config.yaml
crop_scale_min: 0.8
tokenizer: "char"
encoder_inner_norm: true
text_encoder_width: 384
text_encoder_layers: 10
shampoo_beta: 0.99
Rows from block 2 of the text encoder, named by matrix and row number. Rows with one number belong to one attention dimension. Each number is 128 + 32 x the weight over its row's rms, rounded and kept within 0 to 255. All counts start at 0. Numbers have three digits each. After the name is the row's rms in percent of the matrix's.
# v: attention query, key and value (stacked) (text_encoder.blocks.2.attn.qkv.weight, 1152x384, the v third), inputs 0-383
# proj: attention output (text_encoder.blocks.2.attn.proj.weight, 384x384, transposed), outputs 0-383
v.117 107:105122112118131084142114151095177116173129150155143135137127090098132074105063088158092024136100160097062131087086098158102123112103101108157125101116116082185102082171110133095174131181091078095146118167151094161096132144168130105137033096106136148158073138092165143101116113129127186157147141099138128089101106108136137144089131101106081073138165074088167151104101081116148172118088100102170135085112173117099116203130142080129144135159139110117109144188136137133118104129101139137109120180108135095156112128113156160150136109121123150174143071124147169139148152155129088136156099103118167090164173154087130158141123188070136129099151160137128122107100184157165141114167097088165138173143146137176084121130136135135115165177143149138123175128191152121101146140106068154099105139154072140095133110121098080043081094151121116134185126109220167164151132137119102156192127132160144156116100224132205160103131130153118113162137128159135131150138098210098095114103164128149121066110155138058156120101126112146143068120158176153105169100107133132096108070183166168108114101146148126097206090165101132063107110126158119124090138084166127081237136106148070159
proj.117 111:164171176116140149120118123134146146092127182120151149156102141106097134106114084138126101124126038126105134173114136124112139105140149122166163169178182109142091201065135075099091105105174147080148118133102159126097107132052108124157143121137168110151126126091090107084109112145132067128152148112117109175138071163148129067148124140123202107134085146113117146134119146086158089065100156120119146145094145092127164125189130107086115110115111174121149171139125106134084102112122142078132138061151171137146171088136111147080108105160178142171126160147118124135059113153093151134123142172091081142128082059164135129109135059136108036134110145109109148174044144093105173109164124145194182049130118119076144147118079160185106076089117159142095160199089138129095144069151126134151136115142143131127165171144178151113117112069095139085113106123110116175136134143121065111117133125109161149102060094056103095105130121126145162192122174139124113097147155110124122083127161169123074149096092109095103106136116140115141105073087096093094040205094096103207128150087149155120121136155124115071052067080126082145087164115105139152133135175119068131076140184160111116
v.118 106:149141100166153161116131125162117134145174142126137160140123154137103101102137104108151196144136136166101116119141079155121092102068124105154122104177114151165080136109100136112147119131127178152097140128117166105096116172131108147112115146102128092110171158194147118156152110134081097109095148112164071075127187089092118127189144171186146148105067116180178113172154134157103180161116132156129154120100104193170107153134075146109137074122113116140117120095125156125123134101105137086100139066094155175147113167173150125115157122150112142092097111135172153084141131119155054101158127120065137097082113119106117147155098143193107079176156152175138125132192173110089153112087176123122179135131139093098106062106060106070096139141188076145104126113092119093152158093161127057089095086117087164136153146095190078158133193094073172066125054113131104133140133081102113127160105109115172229104140125140084063151101107124130124154138117142100057155141146096057126166080149176119105118090158145113095158113102146153129142134153169049126067147042091148145164198104129146148103118126081174139112156152159164171079184136115089089129181176158077116126163100146178141
proj.118 103:112084129120129074112068143154175091149162099089155121111126130136181100122095115103106112158139182134098060129125152156139165065116141092128103071107132109139145159143150141135174085155130102120103107159151145166147139173165158141142119113128097064204092074125160102116155150144181170120080152140102129088098106052120175124134138062128088113092159137123133118097089114125108132091138118099176146092138148111215168110135131163119154113135092174096127143177092078116149112126104099150123121149139128104103108102119069134206164124090062122127160125108085117148181127084103160100142108102114103128097159123092135127163168195072142139147167167141089114068149136192106078131136076136119107125120091143100162170150186131158145136153131107115092092080170127172128075150160156149196146145075137097115087068144083089145157080192164144117108144130097101205122138120104143117096121129116112082176143181158135214050107151097178162083171163155164165163115027112161108077123085089088163181145133156120108059132142105110095112148142153141130149135083187108131150052084129106137188147139115109175177145144156095087142104179156108168124109090133180165152123144082107145
v.119 085:105166134133121117142128198123103146122131153052165158150148109082124127159122125105113119187145131137078123052113085156126120114058083088158140104098143125148137109123076152100130111139113143148130122176104138119059147127120138109104106103129131119106166102145122143085153103110144135167129167118094113108140104118107149187056104088149094144093121103162131080113123117118071186124109130117114165079168255141134112105136164125115137103140057099132139152173168131108151139106137082143128140115128124125124105196116103154113138130088121118162084112163150137095126191141126122131167142124119090055054126107113038118169174135130164106133133181155121108123140192075091165182077095121176140120090152120124079060077079174094123118167136092145157173112202146154128151096139120096121155102064077099132131117001119059100106117136157100133153108156147160151114133065088128118117136100158147154166163166138175134183132150120164130103159165120121140174131166131064066121095090125203119149136178140082180129184095108130121067128168191116126171092076099100075160094135125145120169104202121128116118171109138160130149141106160092101121157085105122088218133136129152121
proj.119 086:136110148119178104137128136153164128161161141112139168083143189141167085103102158084141129135081074171122103161077162111137171063139155138139131115157137095164169204129171108130134069153149137091163127146106186126118151132077143181105126162109131099208089108098139144101116141185144120153145115137119124132129121147113119112149142125132177090137082160080116174168161160091190097100154204098197129140107146114163220085156127128115089142125108138082163169146133154111104100107121173071136061120132161169142122062115155123167093087156103150122122116164148126154112108152154152148112150179059086118099117090097140153099116158076175155186142089161112154139111128167087132128205123140149118078184126134163201136125127173158103089094121120203137171135114189101096096073167117195123076168109114133131116135155116158099134136108151183139100140118100085167074153154136137128110150114160189139089079160119118141106128130110143199152094183129138127135112086117111128128144081161095174182066129161134119143130122132119137153090121097065036114153081173145213163158056143138126181093196164129181118087072158086119066175126136153154098108128126123118089115123112137147
v.120 127:135162098135087154151158121180108172087148162156133140146136184157152210121142126082141244121164113143170134143168129116113109110104162135129092138138133141102111120108158133115096108075138185131068173127104144157100112164116150161087175122133128110123192147202099095091137135136127097081140163106103097126090168118113129109139163126193106173100051140174140109069154143126062135138143166143121187170112133200203152084136084161107127091087084103154181090090155115092098176123156082100126166061126157173149106169164114112151112144135172108090073178156103091080091153139138126087132178132118070125104077098135099142141056129161122108183132150152063101156135163075098139119119160139169118099095132140106155118102060135117111159091137110113066107097129115125157127121161138125140166095080184148150137157089162121191152143095105147082098099139070062085138142142104124105078098084045119163113124090107039068103152124165151141137181136113103119147093163069151138142130133149130092206134138116141098142123108106114144217140128130078142099171087118114178150179099132123139121135127082106117080116138127154201116116114112129097142160168174127120100171152148139113
proj.120 116:072068107126127048128116128149128099141124076137115100104167139119160111142128150101117107131113183112151088104130124106155141095103086090120118091105090135143147112159122142142159179095083114107126149108135072146157136138170115153093118114160113110127125072143178146138111117090152179120063099132096150070101156074105173170102113086135094107138165114123087122112125103153124162158130140099176078112143142077170102128079128144153118131135160138143064106166125136139168129126129094168103094163130140109138144120118138146188118128127047104106172079102137121102178105070113115098126138078166113101093178148103142097143139197109170202137126142157118073101156153178105055128148092105076038169115138139130143087160169134083130144156128120158145104078115137145163062141117168158135098154126085130114084088154031117139140121189144146117163125120121115156095137108116189162097156122155111103163138161145154183137117181118117093054120082161134134120095029148139122134125085074110179102131176144121180133133135093130107151175137145152132182063120191141036103106130115066166174149060128175179204158108129137059164084148166106142109080100133223154157124125063130127
v.121 104:093098163110153111155109149092145131173127103120110155137145085075146052117112130207135053110067114127120116151031096171132123108122138142135147128141134113149138116193120119097119131157088050101147113137136120081143192106147097126161062146146149154150049118082159139146164156092144176191103128143161087084143153134138101127158080150048137059170181123116148169166096114099181107107127095102129071104141142065069121115102189069148142147163129181066099165193092101155131110151110201165121092171181094119110094108087181129115121115097121133171192084110168169156152132145126122171159127162174158157138179145119137112127191136074123154083129079120165139148157102152149134130123102112067165159132130148153102190105170114130127157162132145106162143144126163107114156157075124093126069103179091116123154139135084129079088114171134145184135093093213220158111075170141124135160158149124109108164123174136199171132134154124089164112104103122171176120114073173139129108126133094137149071113110133121140117131113119139131048121133120146096106104157115162127120076172106097108154168108134145149174140133100082101114151117137179162126072107106135142155089148107085139
proj.121 101:196167147140125165144101104116109145141123139128144169158124125170124134130143121179159157117188115109122195119116141133102120192144145146119128195134188157098065111102110119085114072138164145150133101147118128099099117096104096086156134149069145146114131156127106086125124140180090088143156154100182101219170093143175123102126117171081121173101109100142108148150147157101089078114103142162085179132087112124084139160175118138098123153128076109150145111098137131116078120150107144088116161112140071117116141093100101157071152125139204148171114147167125102148096168191125097143105089114075084158186120116169137133117124091177089087107093135074136168135083094060145163113078157192168210060107121133101128166145120094099131102116111133112126114164157074117117196160093055106113198088128168118091127147118190125133151113074110115155095126146123064090154113111116113106159117152059130122089100117092086069100129091117177094166131175094122117130149229143145104144149161143147128129138096103139082087160089142112148081106087110130102109160123118070191161120114104139085055109174124089076040105132101106151101166100125170100103190125131060081095097124161137114
v.122 087:108160100122149109136095115130130170196131143098078127125140139105101102091150138086099081161130123169137147121112101099160104081105097141178091176129094113137128127091158151161180119154136089098138112160139155204124134109100189125150104145176110103158172175091193185069065063180124166129099128140106121073139147096098073134101184131089160101086107054167127121144107125095104158178098167125138087121107087119130117126164123185184135062083102140142133126112115111148141057177128143032091130171142162117190105183136127159104141151149094089086146095142103159107126168156128088160120179144149125128188156148124116091062128131163111125148140157070189142139202145073059056099119116128191136115130099146144144143110120111080154138114145096132113147148115128124144135130188135182103126057091153176160141150114150123129121169103153178081125171184109100083077177122141119175124091105162157209067121149101167155103145103108165124120082184181150067133139108127062111094086162108193111135146171043094160093115142125128102098116131107095111109119126097137161141097152196140122102128125105148115130128122129210088105136148149120156113146106095135130177145159146189138
proj.122 103:139113108128131112071115128101151104107180148157138170125138110072134094114105087161116135141091102146091097098111136168085137100151093082145147116120088136154154175091079168093118135146103149105119114118179138093120109162058113199116060159139103108171111146115083140100139174094146150086130143101079114120117123155156163121148102130164171082134174056096185139207047087115152128095127112151129103137131184089158109182137139075127113087173139199104105183177087123146163154067076149157138077073149123133146081091162110134124093124108153130087143124149169135119189123101085154039142160111121061114117054093136054080157162174141121113152147136118121181174107111142103054131080146072109148133092147101154156099145139129112079101144055150100092146182097144170099097130105161106173116190171071123113154077097131125074162091143200140127112081082121163171133109153103116089087069115116119187123142075123085128132134163097134113130151167142117138090137109110136110068040115153087180138110122154090159107141182099134164142155167120106075174127093117136105101102110118146144148142136114197123125141151140098176091162081066162102122145140112097131165151110154109138
v.123 140:078115159133073145150134161077144092103091107090170150149056137177129068152117180174124093143074149147142105096095159206117125132107130120121172073114121171192138111145108144094082121157108105110137066125129128062134135109163136107169132086089160135051082096092136107175118183102150142137115107118142178095172123123163127153165089089106118114148142129122095084151115116100145128064093127089131117099195146095090104107111106114116122168137159155141108161136113112162144174093104175160186114159157149092045146083089121141150146105134125131169182103128156164125110154109088155161151095100096208099125144122151131143193182131077142170105118118142129121089150099170199156116107149183053132087127120114088061149120132110087156182121110130147164129100112134118136120182115149066163107146116031101130105086118080153113176112146145055159128117123148174160146078120133171124126167099121116097170148150142142158129125169175096141086140118095115184117101123189132135128177079129150107119117104198135124112151069121132089111168145233157168181079129156171109092171140041089146149139125142145138141158145147085122129191124065146076126096120114142107151138160092072156
proj.123 113:199132110165083153134093145154087134142116150155138123133060157127162184115151154140145133132154087139124170149132095107121082156135141160158134199185209151156097115139123109081125114092162104106109157179085144081139142102135112105147206158096153129147171166111121097112141103188070106128131139111130094140160078117135076101094180164104130143129084182142092102123180155127147087151167129120080162160104080164060146114106100128095103166096132058117154108091090144082053122166166128058108133129118144139139187131111115095055150120169165149139146141148089142132113104136148070186100106163100140113094129177162150180118080065127110193080072090093112132143106157072110168104109145126187115087101111137075136141092095099124079076111153108139142128123143115085147142158118099188101131094122142133129138203137165127084083143062104122114116108134134118074126107093186114127190149157116154110108062157106105100144156168109127138141114133152127125153141185158148110153191155116142080119161105162137095223150079135082137122059123098124147089161152098124184153187087158146079096110128196100088045117113084109124151150141128129078173168166126072124119096163123152113
v.124 092:095100133151135158137165157070124133191102096141182067089096122093135117071157142130126094084116154083180145124133174084140180150234138113123169179132144110094157106141137105149153210088155120071166127088179103123110143073154133126212127144135090106120149119127082074132081157133160118124126175196153170154112146110122103142144069115131192150125138144095072121131084119132151067130171143145131165179167066114130130154108174046138109165079158155068110148140118097087126142146149081134151141134131094082066135077128110158128128066157154059151144193119074088130123132096058158080093080120108119121108137147105173111123128105066199148105148107085090097145068090112145124095149168114087127108143069112154156147180117121185130119138139161170139166126177138145039112146129128163143157082111189160109096119151099127115143134124159065157151177122073142131121189133123120145103168132126132110112075111126123111131124146137149150098141149098175128091148104136141198165095108079066137135156072138160099136140171193138136153116076124125113132126148119097140065073140117139123144147159109099109099124096192058142176068165132133187146107135110154121086117134112120138
proj.124 105:152143074170115207141153123067105127027132124127093178138106093202088171150126138155105111097138121121167161146149113121088075155183099110090149113112121150084189058088126103167166149162099126139098127090110121138128087137120129074108126095089135167052138112114125112139127123134115142125170119171117168107139107161145125130114140158117083143108139132157162119154096154075107128164118115120109107070166115141077106139130079097080067102164112059157131141139122162129098173118155106175136128170115102126160109127098123090077145117120109167153101137119105127102106151099168094125102148120117167168166103172150058119160103092132075025158150118100139142098103137139141106096086134082122143163099136098132111130058103124139148168124089186084097138147116098156186152131111095103127103093137175119163225171082187129162123122125168057165129173150138158100147150121124114117138082155143075204104173094166138142205158143177078111093125093113139166120146154146092146146136177198134085066106122099125137126053147072101150104109152118125160134102196064104086156153167176143142043084136149176131105098159105146149144123092120132090163122179122092079139107115205144113
v.125 081:135122154065182141179091121124155122069142134167156102031114122093095086127141132168148085135069099164104125144131111156110092120175130166062147120145119117105156093093145118178102114142129183141151130102112117137134126132117081105097140168109118134112126098132131150086135115138149092106162065131103129104114092125110157089140195129086135098137104094151131209137128095140127147141143157152108119138118119085126078090173130120135128146146119085125109186128159133125149168120192107162132110150114094051149127146101171094166099142134150114095122085079072131121072094145169150100115141183121182145186122113094131100080126118160138091210110123195109190110109159214134070138144118144105094113147170102116108130094120169130171150112082096111149152159109105127142140140186152112034131185116071062159123139108120147128130166172089125176101108198135098109079129083170166152097114153127140119162160077123162178044160142147127095147109081066091152165136106131130153085123127106168175109096171085100190153131145066132191102192132167103130207097181158157128143140219123112115156133099124124134092130111125106112113182144158084138167138151159207102093110196071095110
proj.125 092:090053149163121155164119121149135118115189132134105159108106142113125184112126088130088111155148114109183196100088129099112122126138166167183152131151101124138112136126129155046047147135067083118162106123173162091114171143091183130170144134149087160091149113141059106079124105153069139130149124089147044152131135158129147148170182104101161152127168078106108117160151116149112149088122116153041144153165167170116131073107142089099118114105142139175169136092166112146131148129167182171143096107079117136148140162126123161079123093143161117123105143123108098086126114067146176106198124151143105086170123098105134094107166034112079149128119149130156124181100077060122190098095160085185126091121086147168131166124085174174118064108107175138094191148145153178107095135137135132141128132184151151125169129082200137123117095061092162101155154161183117113180115186120105128135192157118149106088082142112098110137100100133114152146084158101096133106144136115113145139089163107132105122122128118117123130108079112113143162150073140165099135187148081134123091174108162108121130127142172088144088187138118090174136190035086120157114147158075078142101094159202113133
v.126 108:169087114119087118153077110142117064074165104101151168132099217166093094152068144130126229148074115116118178145091091165129076115125159159126151070174126156161111177170122111069087128116080130175092105110036176122136128142164119147115154112122132169074091132171155143160201135165086118101057089077126070107173142126110071123217151106189118175124106170117131156174174124131148172109110109102088165120132093170128110085155082155108166157126144138145115113075104112149087168089137160148134123132135136191118159150161128069126103114112116158140132059137155107124083094102172120120151078145169180096094131129194116176230120116115112146143128148172156100142197115116126114105115126126171157129134149123087094146102150078095173103105131109126130128105159141075148112157100125082171074129141086133124126090159176131137097121119109135187127102073175089130130040162102112148190183131123108102127155165146121140177140106132126163121162119130085137113123154127152117139149138177093077113130129189188147092102122117133116112109178102136168122105137124094140177174118116143201161158097132109174135138108151122104127143080098113064121087132113061158150123111102163116
proj.126 122:127136101142081061113090139255067120152117121110148095106078165101174133139157140137114096112155176099136093122140117138163138104105169145141100109176174107119103119185156166151100146121155133082118146174138121160149130144183099120128188121146152112108161150150149066136151120177137120103118132113128100128130108077137145139099161079147069111093060172114065088029129109163102113082163076098124125148120124098091147138092091153089106176087131105115120088094090137080122120164120131083126159150136131157086208097174092116147150115138113143157172153150128108143135058112080124160133090106114163121075145142148169139149117116126179169122083150141149081108137145134120137113200076148154095123161140170088179129135132127152101100111205036124129048135131147135108130183091156194144098138065146134119086100190070110129113127129048112077123095132126115130126122075156138170141186158115181117154092157143118125076135143086152111122159064192132133143108097153141110129163094059156100159185104175104078180149120089121107133114091165166137102160120162137152145171079129138112183137100175065114139149121087134139165119214151148113164129158137136151135095166072141139
v.127 109:208141125101150132079134095164143125110114155146093171151179105100114154045140095135131138166168132142109131144145119099110115124123122162158114138123137114099103111094116121130149127149110138168119115104151153131126120159112188117072124142112125141177137224136164149076121082146073115181119111163084105134129097126131109121108192208166106146114124105142157106107130129173104158138145086193124098113079120146133134164190120141127143092185140079194081067126103190169082027108147163128092144105135197130251185133125179140103136145105111139151096134124137120141156085146182048142146137146159101184125125143162112122122154125128063102124174106111165114098151121083132140140090161066131170198152116171153155077132135060148109100120166134130097146118144109122138188108135133177123147134141177130101168104115171071121090119074125186053108110110122111142158165131103081087154072157126141200071102085112106124125136129120088121170126102155132100134197138123098045073083151106148080116125127099074144147114137106096189144123161126127139092165100071082145142097107164158072072087138144182091147140124122084143125076153158115158128178120120102109154134109203135130
proj.127 098:120096157057140074086140133131183112153140108109097100145113134065075087091092035073081130141093133118113101128101173145134137108124126157164099075159117070100104167095104145138132142141104169106135132114185136170073136162103120199119061134153127109136075154171111180156115114117214084139111075153141099157068146127128112110167093093146164149125120108100154128088047096197151160085092094155107082140093155112172133109168136113134137061081125214105158151158163104140162132099079139121180170090098135088140096142133104163217072133118120117083072166143146110156113139109077182092148164145148124137112061107087126084105141175111127074122199152131110151120122176177148172119191117138099146105151129140142080134165136134105119145119129132150083164153103135170070112046147177095136111205142090152128106092144125140110120141161112170110106110098140134114148173155095133110107154107172151110187107126126129095089149086056154156169142136146119141077139080081127138089066105161092183126109139141100180145087143120148135106183136106124088092145110116169139096117100124121146180154163083076140203151107145103113109102159099099147110077106147171122110158109126105160
v.128 086:167119168129208187118145087147155149169178196215147176118101141101140150077144110156091123134170092076087123135140142122089136098165140111062080099078119148119105171050122129091113079156125133181129161099132137122184110160115131166102090133080074116180106172149129090123113150131109123135145110088052113121163120094134091074104150185133150144141094176147150175115113161145158100122100094145125097134123151138159177164127148072110167113148143082137083110161111148154103125112174172048148137077114134216117124131102184121075119139176116088165087164137139112161177146124120090132116105135128115146163083158138089103129109131114090116140165126102131124131146149114112109118146197093137141197114104175149150100136093120094152087123098178165083146111124100120063205061156095115128178099152116123134131133123159096141131142095122169093155087139176170119091131107098083079164092140121084139132101085144131055143105133061090150168131174142137150101150124106116055121061185185103029091112157153133162143162159140070147140139192128143089140175061059110131143158126117153076098176092127137102149070157115105123138112132092155103164131132113135144114121154183097112
proj.128 099:112087168125107109147157153078135110115104134064120082087081151084096135109087133180147162134129153170099108081134089183227167105147085189159137089128137127135111163168185138107189134162135066130065112116154133144101182120145136131093055166120111116085117083133149092107168122179161145132094133192117111189119162145170088154114134158093105189117159126117072140152164115098102195071088140066115140083152132173115160156173101118104147170070126168086139135088184117108126192113104143156161233186165150148118067119161123129135143154103072150108128162128099138133102113132144090108165156172104177124140130147108124146147095121123121137181168099092164131100181130119128124100108150138062143084222109113075138112153139138127194175152130110135109116180166162103123164187117152093088108159164161137102136070106063118132159131071137148121098174140158131137191136095100146147163085138120182152088179207161133191139118147050115145136137114088134080138154158108170100120144152123149095207136120084149125131114140161115137133147062120134112101117115167167113159104179150132118170168135090125155167126133128113167124146140152134160121103161161130137184165104092109129
v.129 085:143131146105112106153147121155139132079098140085106133128126156174128133129147109131156122071130132118123130112129177163059105130120124145116159184145117124113152151077156172126034098148182050134156122117117114119148117187097150116089099131055112178177163106079176127093138123130137176129083147151110127202105113111125087076131159142083130131113143153144125149089123123077131108114182141110082180098117120115142166085190192161140115135170143062083149105089125151080093157148152131153103128119133133133093107162103141141146108118159177147142192083112063107152108143113121153140108144122129092156131117133091209154079073113130190187154140061140106142114119084090076107122142115115130197094143080205088163207105068140150132125066111227122159145137065135131139155124126121179148173144107152106171106120123122140103159220106137116160136122116082101123128110132094080098122123086115085100160147160134099097129125131084143144091107103179139141090069188196144121128150169104102090144115121151101051077118140162131121163041054146198134139123172126134137091150110188131173100149119136155161157064119149119107106135116132178133192119135138136174076128147155062156
proj.129 101:096136173118120137138156131159141228114099112149104040152136105127092074151137150080133121187110106143183109174125121117157099114137108141129140131160096156182201140189162169156139140044096109157109091114107094118147139104082198097181147175103131139056161079123094131087138137130099141116096102089160129110106151152131116188125103110180187156132159095138122118120112109185089127144198088139053142115155071122159105197125103084095160137100126148093099131135087126143124151143102161159085140166141123113147096138131141112148165106115151155134107161175113223186141146147177111087108127092122150146089117163111172119143097162189211093112137130105151102113165169137113084106114145115108115138135133145076181038164141184157129148083148067055121110155113140102121147099124185101167097058086123098103094154148100085153114100149124114114148147114191131126112180126109173133126111115137203142113159130121173157095087070116109128138172100147121102138146099082196125164138083103120152094131109144149177115139158110155118133098117133135157097165089152149119110156182145144135090192145102164071111137146081143172208132159175174050180136106100159097116152127113160140
v.130 091:146168112144128128135144151128124143128151154194126169142181129122140095157067121106130165078127116148084100167108106169140081085153144065112142123200148104209124142130118141152047104139116130133176098111104143154164151162133119136115148187096102140138120188134109114160109097162149100057090126109141088105085158131103134096135130129143078136072068174159143166080079155149081138132082156145129163149094163149148123114128147131099183126119092087123139140095146121171078112142124162100128134136134126129117143176111092145127177111124147187130152158057085139161139108166132090109130133098108153121199114095076187078111073116161159120063118188137125211159128106123139087080158145159134130127095176119168070139109108144132183119095183166160098133112083104142121124142116093139153090136178071183146144117127124199155181161130096117164118091143114093099066091124068043166138104129083182162165125099083106096129125131158084129153146069152105129118134096131142160121148165164085051108097127093067125162131137073207092189118157116129179116094096133200107165177165122105115110102121095104095128114132149159125109176144105113067186121176144058127160140134186056107
proj.130 104:144061186130106158158096105084149134151119154184123082097126126057181107132119169107107204104097158149127115093126133138184111139149157202180152098133107217149120138185146143089124142147125099151063151155133140076108175105110091164093070146141106157130170139110141128133142125164136150133109130112198111120132118119165096104108163138093108181113088177183122160142062106127157148155168111126113148082149074165083213166172129120112104150088137132110109134115130138150093167104108157118121087203115100123155133147154150169077139111127118086121139128080056120120087145117164094109164129148178153119162102110091152136135123111105130222111165077134121133122137101123083102055067178135091104067074146058161079124128136133074068134107139134152101165145112153093144155161147114104112122129121123174087074131093124102136121173070089147124159136181121133122149167138095156075177118187139115118110157127129111120174131146041095132121107110082137161125102121054175135172144115146113119157138131157061125155128171187146155129159079167110114127066155167168069114138126137161137148150130136109086096121197054068101147154173080175176137107104128121115161132074070124151
v.131 099:097092105095080189110103191121151077165131093120174095146106111112120119106104132086105108134088150123129118117099107107148146159119098124118135112132140062144133121158144143077166148153126062114161144114140099153145142121134093157160085077050109075117143076159103084119167128179154154186106171145102153147133148089124154122189104089066113110145125148168074146161104063109130141133120129110103128143128147093107116174123133151167137112133163095090081109148100138109103155129103100161120131126118138098199146099155133149095163170140121141145185106143114124085145202129102126105104084103118101152078155156112143132119125117132211134175126211110141075069097138171133089116213115060153127071151109088161125152103106140154219110137189178207168152140128148178070092161120113174139089129120099106096064111072122153063153120109118094175160059119143147132148180077101127092133123090156142157103130162130180204155129156159114143078153104114105180152126126130155136154106125090122128110095152126129143148177146114175088067128108140152097119117180137089150122074255130143131175139170132102147154118073162126077134135195158116145145116121206104135125115048095134135
proj.131 093:129151050146053092157158085109101136081067133110168154132047153182161152150111146127129101133196084135189084193170116149131181145127107080183120136131097164133152141186125131159109119148108154124145139094174197085136119125182153108166181137128147147167096169110100065156123117124130095127161134125152142138107119173156082164139128125171139198106110126075139110096180111152142122124104127136163104137124160148175161197151164098125144184090121147138222086149158169124120059073145093091178146137113184130137171115116141170143122135128136110111122095095130109086158131079052141097161158186138166160097138178179153137076158189127098167164093119129151111138103140112130125112097147164158165131120105165109130107141160123188174167142062141111119053072128144127105155153157127118159158115131143086117103126164124096118153109087146133126083147113122166120138141141169152189087159102071077171092075074192131081097130158154090137102145153163177152148163130198136151105180122105097117122117127161175125121065073125140135142111169149089118114186090140135150118150099147142087121120102103210170121106129093138193161117057129160123122180121124141119094214132108139118
v.132 074:212191092142116139125127126111132156096133158120151114114160132144136108127126084069163125058161123162209046159147102170095084116141175054121166117102148135133152128112133143100091117140119152135136091141083155093200086209101178133107161182090101146136157114112122093126133140159128031071109107127090071066069127173161111113092118137124112128117109178159156132119096187181096166096151136141146127145099135181104177138146194160121171109161075058138083155082116168168124124155106166073075158091144147132134159165194092111180125090157093135076095104080138155176116136137140101142170127107115177088147168084078168070177127114181084097106165144153182140071057146100123093137128136129126104157116164142136091121107116096147115143093148117124089147113100096154101100128108155143150135116097145149120137140101134139161149143120061138166082173147110124097098150150105080117160099173107126175195142138097105114112142144115106139170101095153080167169128066085107102120157168150091131106104168072147153140179134114164122146082143128151170141103120115188148135163110113152085105043084157073134100122141144135172147155194121121077168151145101093113124177128171112119
proj.132 090:147067201132141162097126097110100094189131180164115054089094127128137088101101135117130180095129130092129163115152145145142135114125110185194119074128103154109104173110151081129101168159136132167132171133130142156112176150133106191124093128184180142093148151127127161098153129108104152141137036143201108227135124125148142078156190169146113173128085160126112113096115151155166162150092113137142134154157121128101108114154194109142071109113166097140118123124112166094090141091138190136072198140071132146119134164120142156089144136090140169094131178103127071184097120130112118125199165127136146131177077077090113161084137100100150144080148046152104152159201061156114152097140135115115138080173155103168101144132134165113092134119178136183142169119119131119126078167118131143130068171150103163094145140127168136120149142132082184103152106142144088155202084151103133131199127195123188111116187109161137108142176122086101163179157122100121109137136128088124178159154115140106154102085133185047087167160155156126149091114109115137105125109140130117122111137094178154181124138176150068034120151133108068128107137133075143145105086112155141145133133060129132160
v.133 094:095167113145089129160132147112130139122097102120160105143084121099168208110103204144164132163093149119164167075105161131136193138140106133121089181066128063169134079136084092105180172132087095076102143159157133123095127091155162141132098080150153063146096135089106145108115190093133179180094182081130104111136159061139083137134085109129127122148164054103128094105144160097142131080070128112151104125158156117135136132060202129166087134098097188129136140148157111088163193107131124099201120096114114149114099093117110180157162055128127094142136095165189151142145183131083155128104154103109102094148169168112147129136159149057134142162124099146067043171114195164133147167112110127094112154149094115183141136154075128122118165151114161120124155140180144122136143097097104138103100071094155141094092114113095131106144082166158139135101144140152167153142141151146186108087170124100151139066089162160200084106139140153158165075132176120121176129097089154090121152130108105114137118178160168157143180174082149101116088118122183117075184118113132048132121029139123087113187128106141127136145116160096114125112117110105110149105120108131149188120158109062100142
proj.133 089:118129042159121130096119154120145138043155165140131180134074132218189095132136106133192169170171108137168135117170113145122161200124099120138132138131170158154133108149110153115116061097160159134133121121063143076113119119128112104111134094125169127114165161122164116137140101136142142088166165133158128136128151140142173165138116131131011123143145119071150122171184138162111121124167110173128165073136100126119153160073094135158193132149129129136147138147135125156148107136125083160100116085141167096131143124131161125100099204173158189182151082178148139120129116107098105155086083089142098093105130100198085093159137190180091202113075139122129109149122132086156146151144111181175142108135141147056119144100166072150209122118097090034148113093141125091118103147054103142175129120103090117092131127109134167081116096149184063135130082079087158111136146114132147119137102159081120168163157122124127102105116133173125119098129156155094070117140130178179102079122127132134097206090125096144093143131028099146134181122083130107140096101110130128153171111084147128117101118123116121159068103116098163114121155079129108049085167110201139084111166166125145164
v.134 091:103061126126133164115056170094152106222148163168153047115119125134132043133082042104044106118136122119107101176129098076149102118139141131146139106209130147145131142155147147108139141103121134133162146106126160161124199124115070173178061066111111110082138147193109131128129126181059128165110134132132168143133141144057141108182114132151112145115075071138119141132116092160125133197141096154107151142115104126184106161123086103143113065143145169123138169129124132098125101116136105144102109090097115121120134094102144133111144147161112118124110151120118115122159134147157082110161117192122096167088109084086170103098113108197193131137149135139113134098170129181095079068213131090092133123138146107182096075129117124108165115156217125203150134131100136141077135140165103170090068128165067162157136094080158092174082143129095138123168086148177081140120151139142093113166081127110188166106099114129100120119126138118076079098141091112134108228156118097103112120134107149134152085100130134069099178160150090140138071112118137076129080128161149120151178126181129159157121146189090132119174099115171105109110146172132126188106124163155097147154155073141105116
proj.134 088:068128097074086136147138144159158119099082135101101209159052152172108160133088107157093115121164084123089068106160116104077172158124126149131141139071146124115167144188161120108095113138122142127098126145196181087149124091101140059129095163126118155134074133156128134165163148109120143157183119108093108144087083124147123174136065115109113168090113115082081078096182088104103118083097158092137123133098167141197158182183129124120131156084119110154175123110170138132138142096130141125213149135116178130089110159140158143107104073123125154120096134128167118044123152103068118072099172179126121159142076133134120147161135139088079103165140147075202086116137161103139135159125140150197168142121087163073139113085124124138154152182095160131119091138149149091135198134136107111089182132122149065160157190127097111110158159071115129128086188083159166062125158105082104189138145117145110150160112152206118100091174146117128102112160140119191146098094165074170141128165095109129114106142152093184113123057144122089183082085096106144129134170069084112172108131088120059090129127091113125139085106120099118175154080125110112188142107154165117144124164144124138102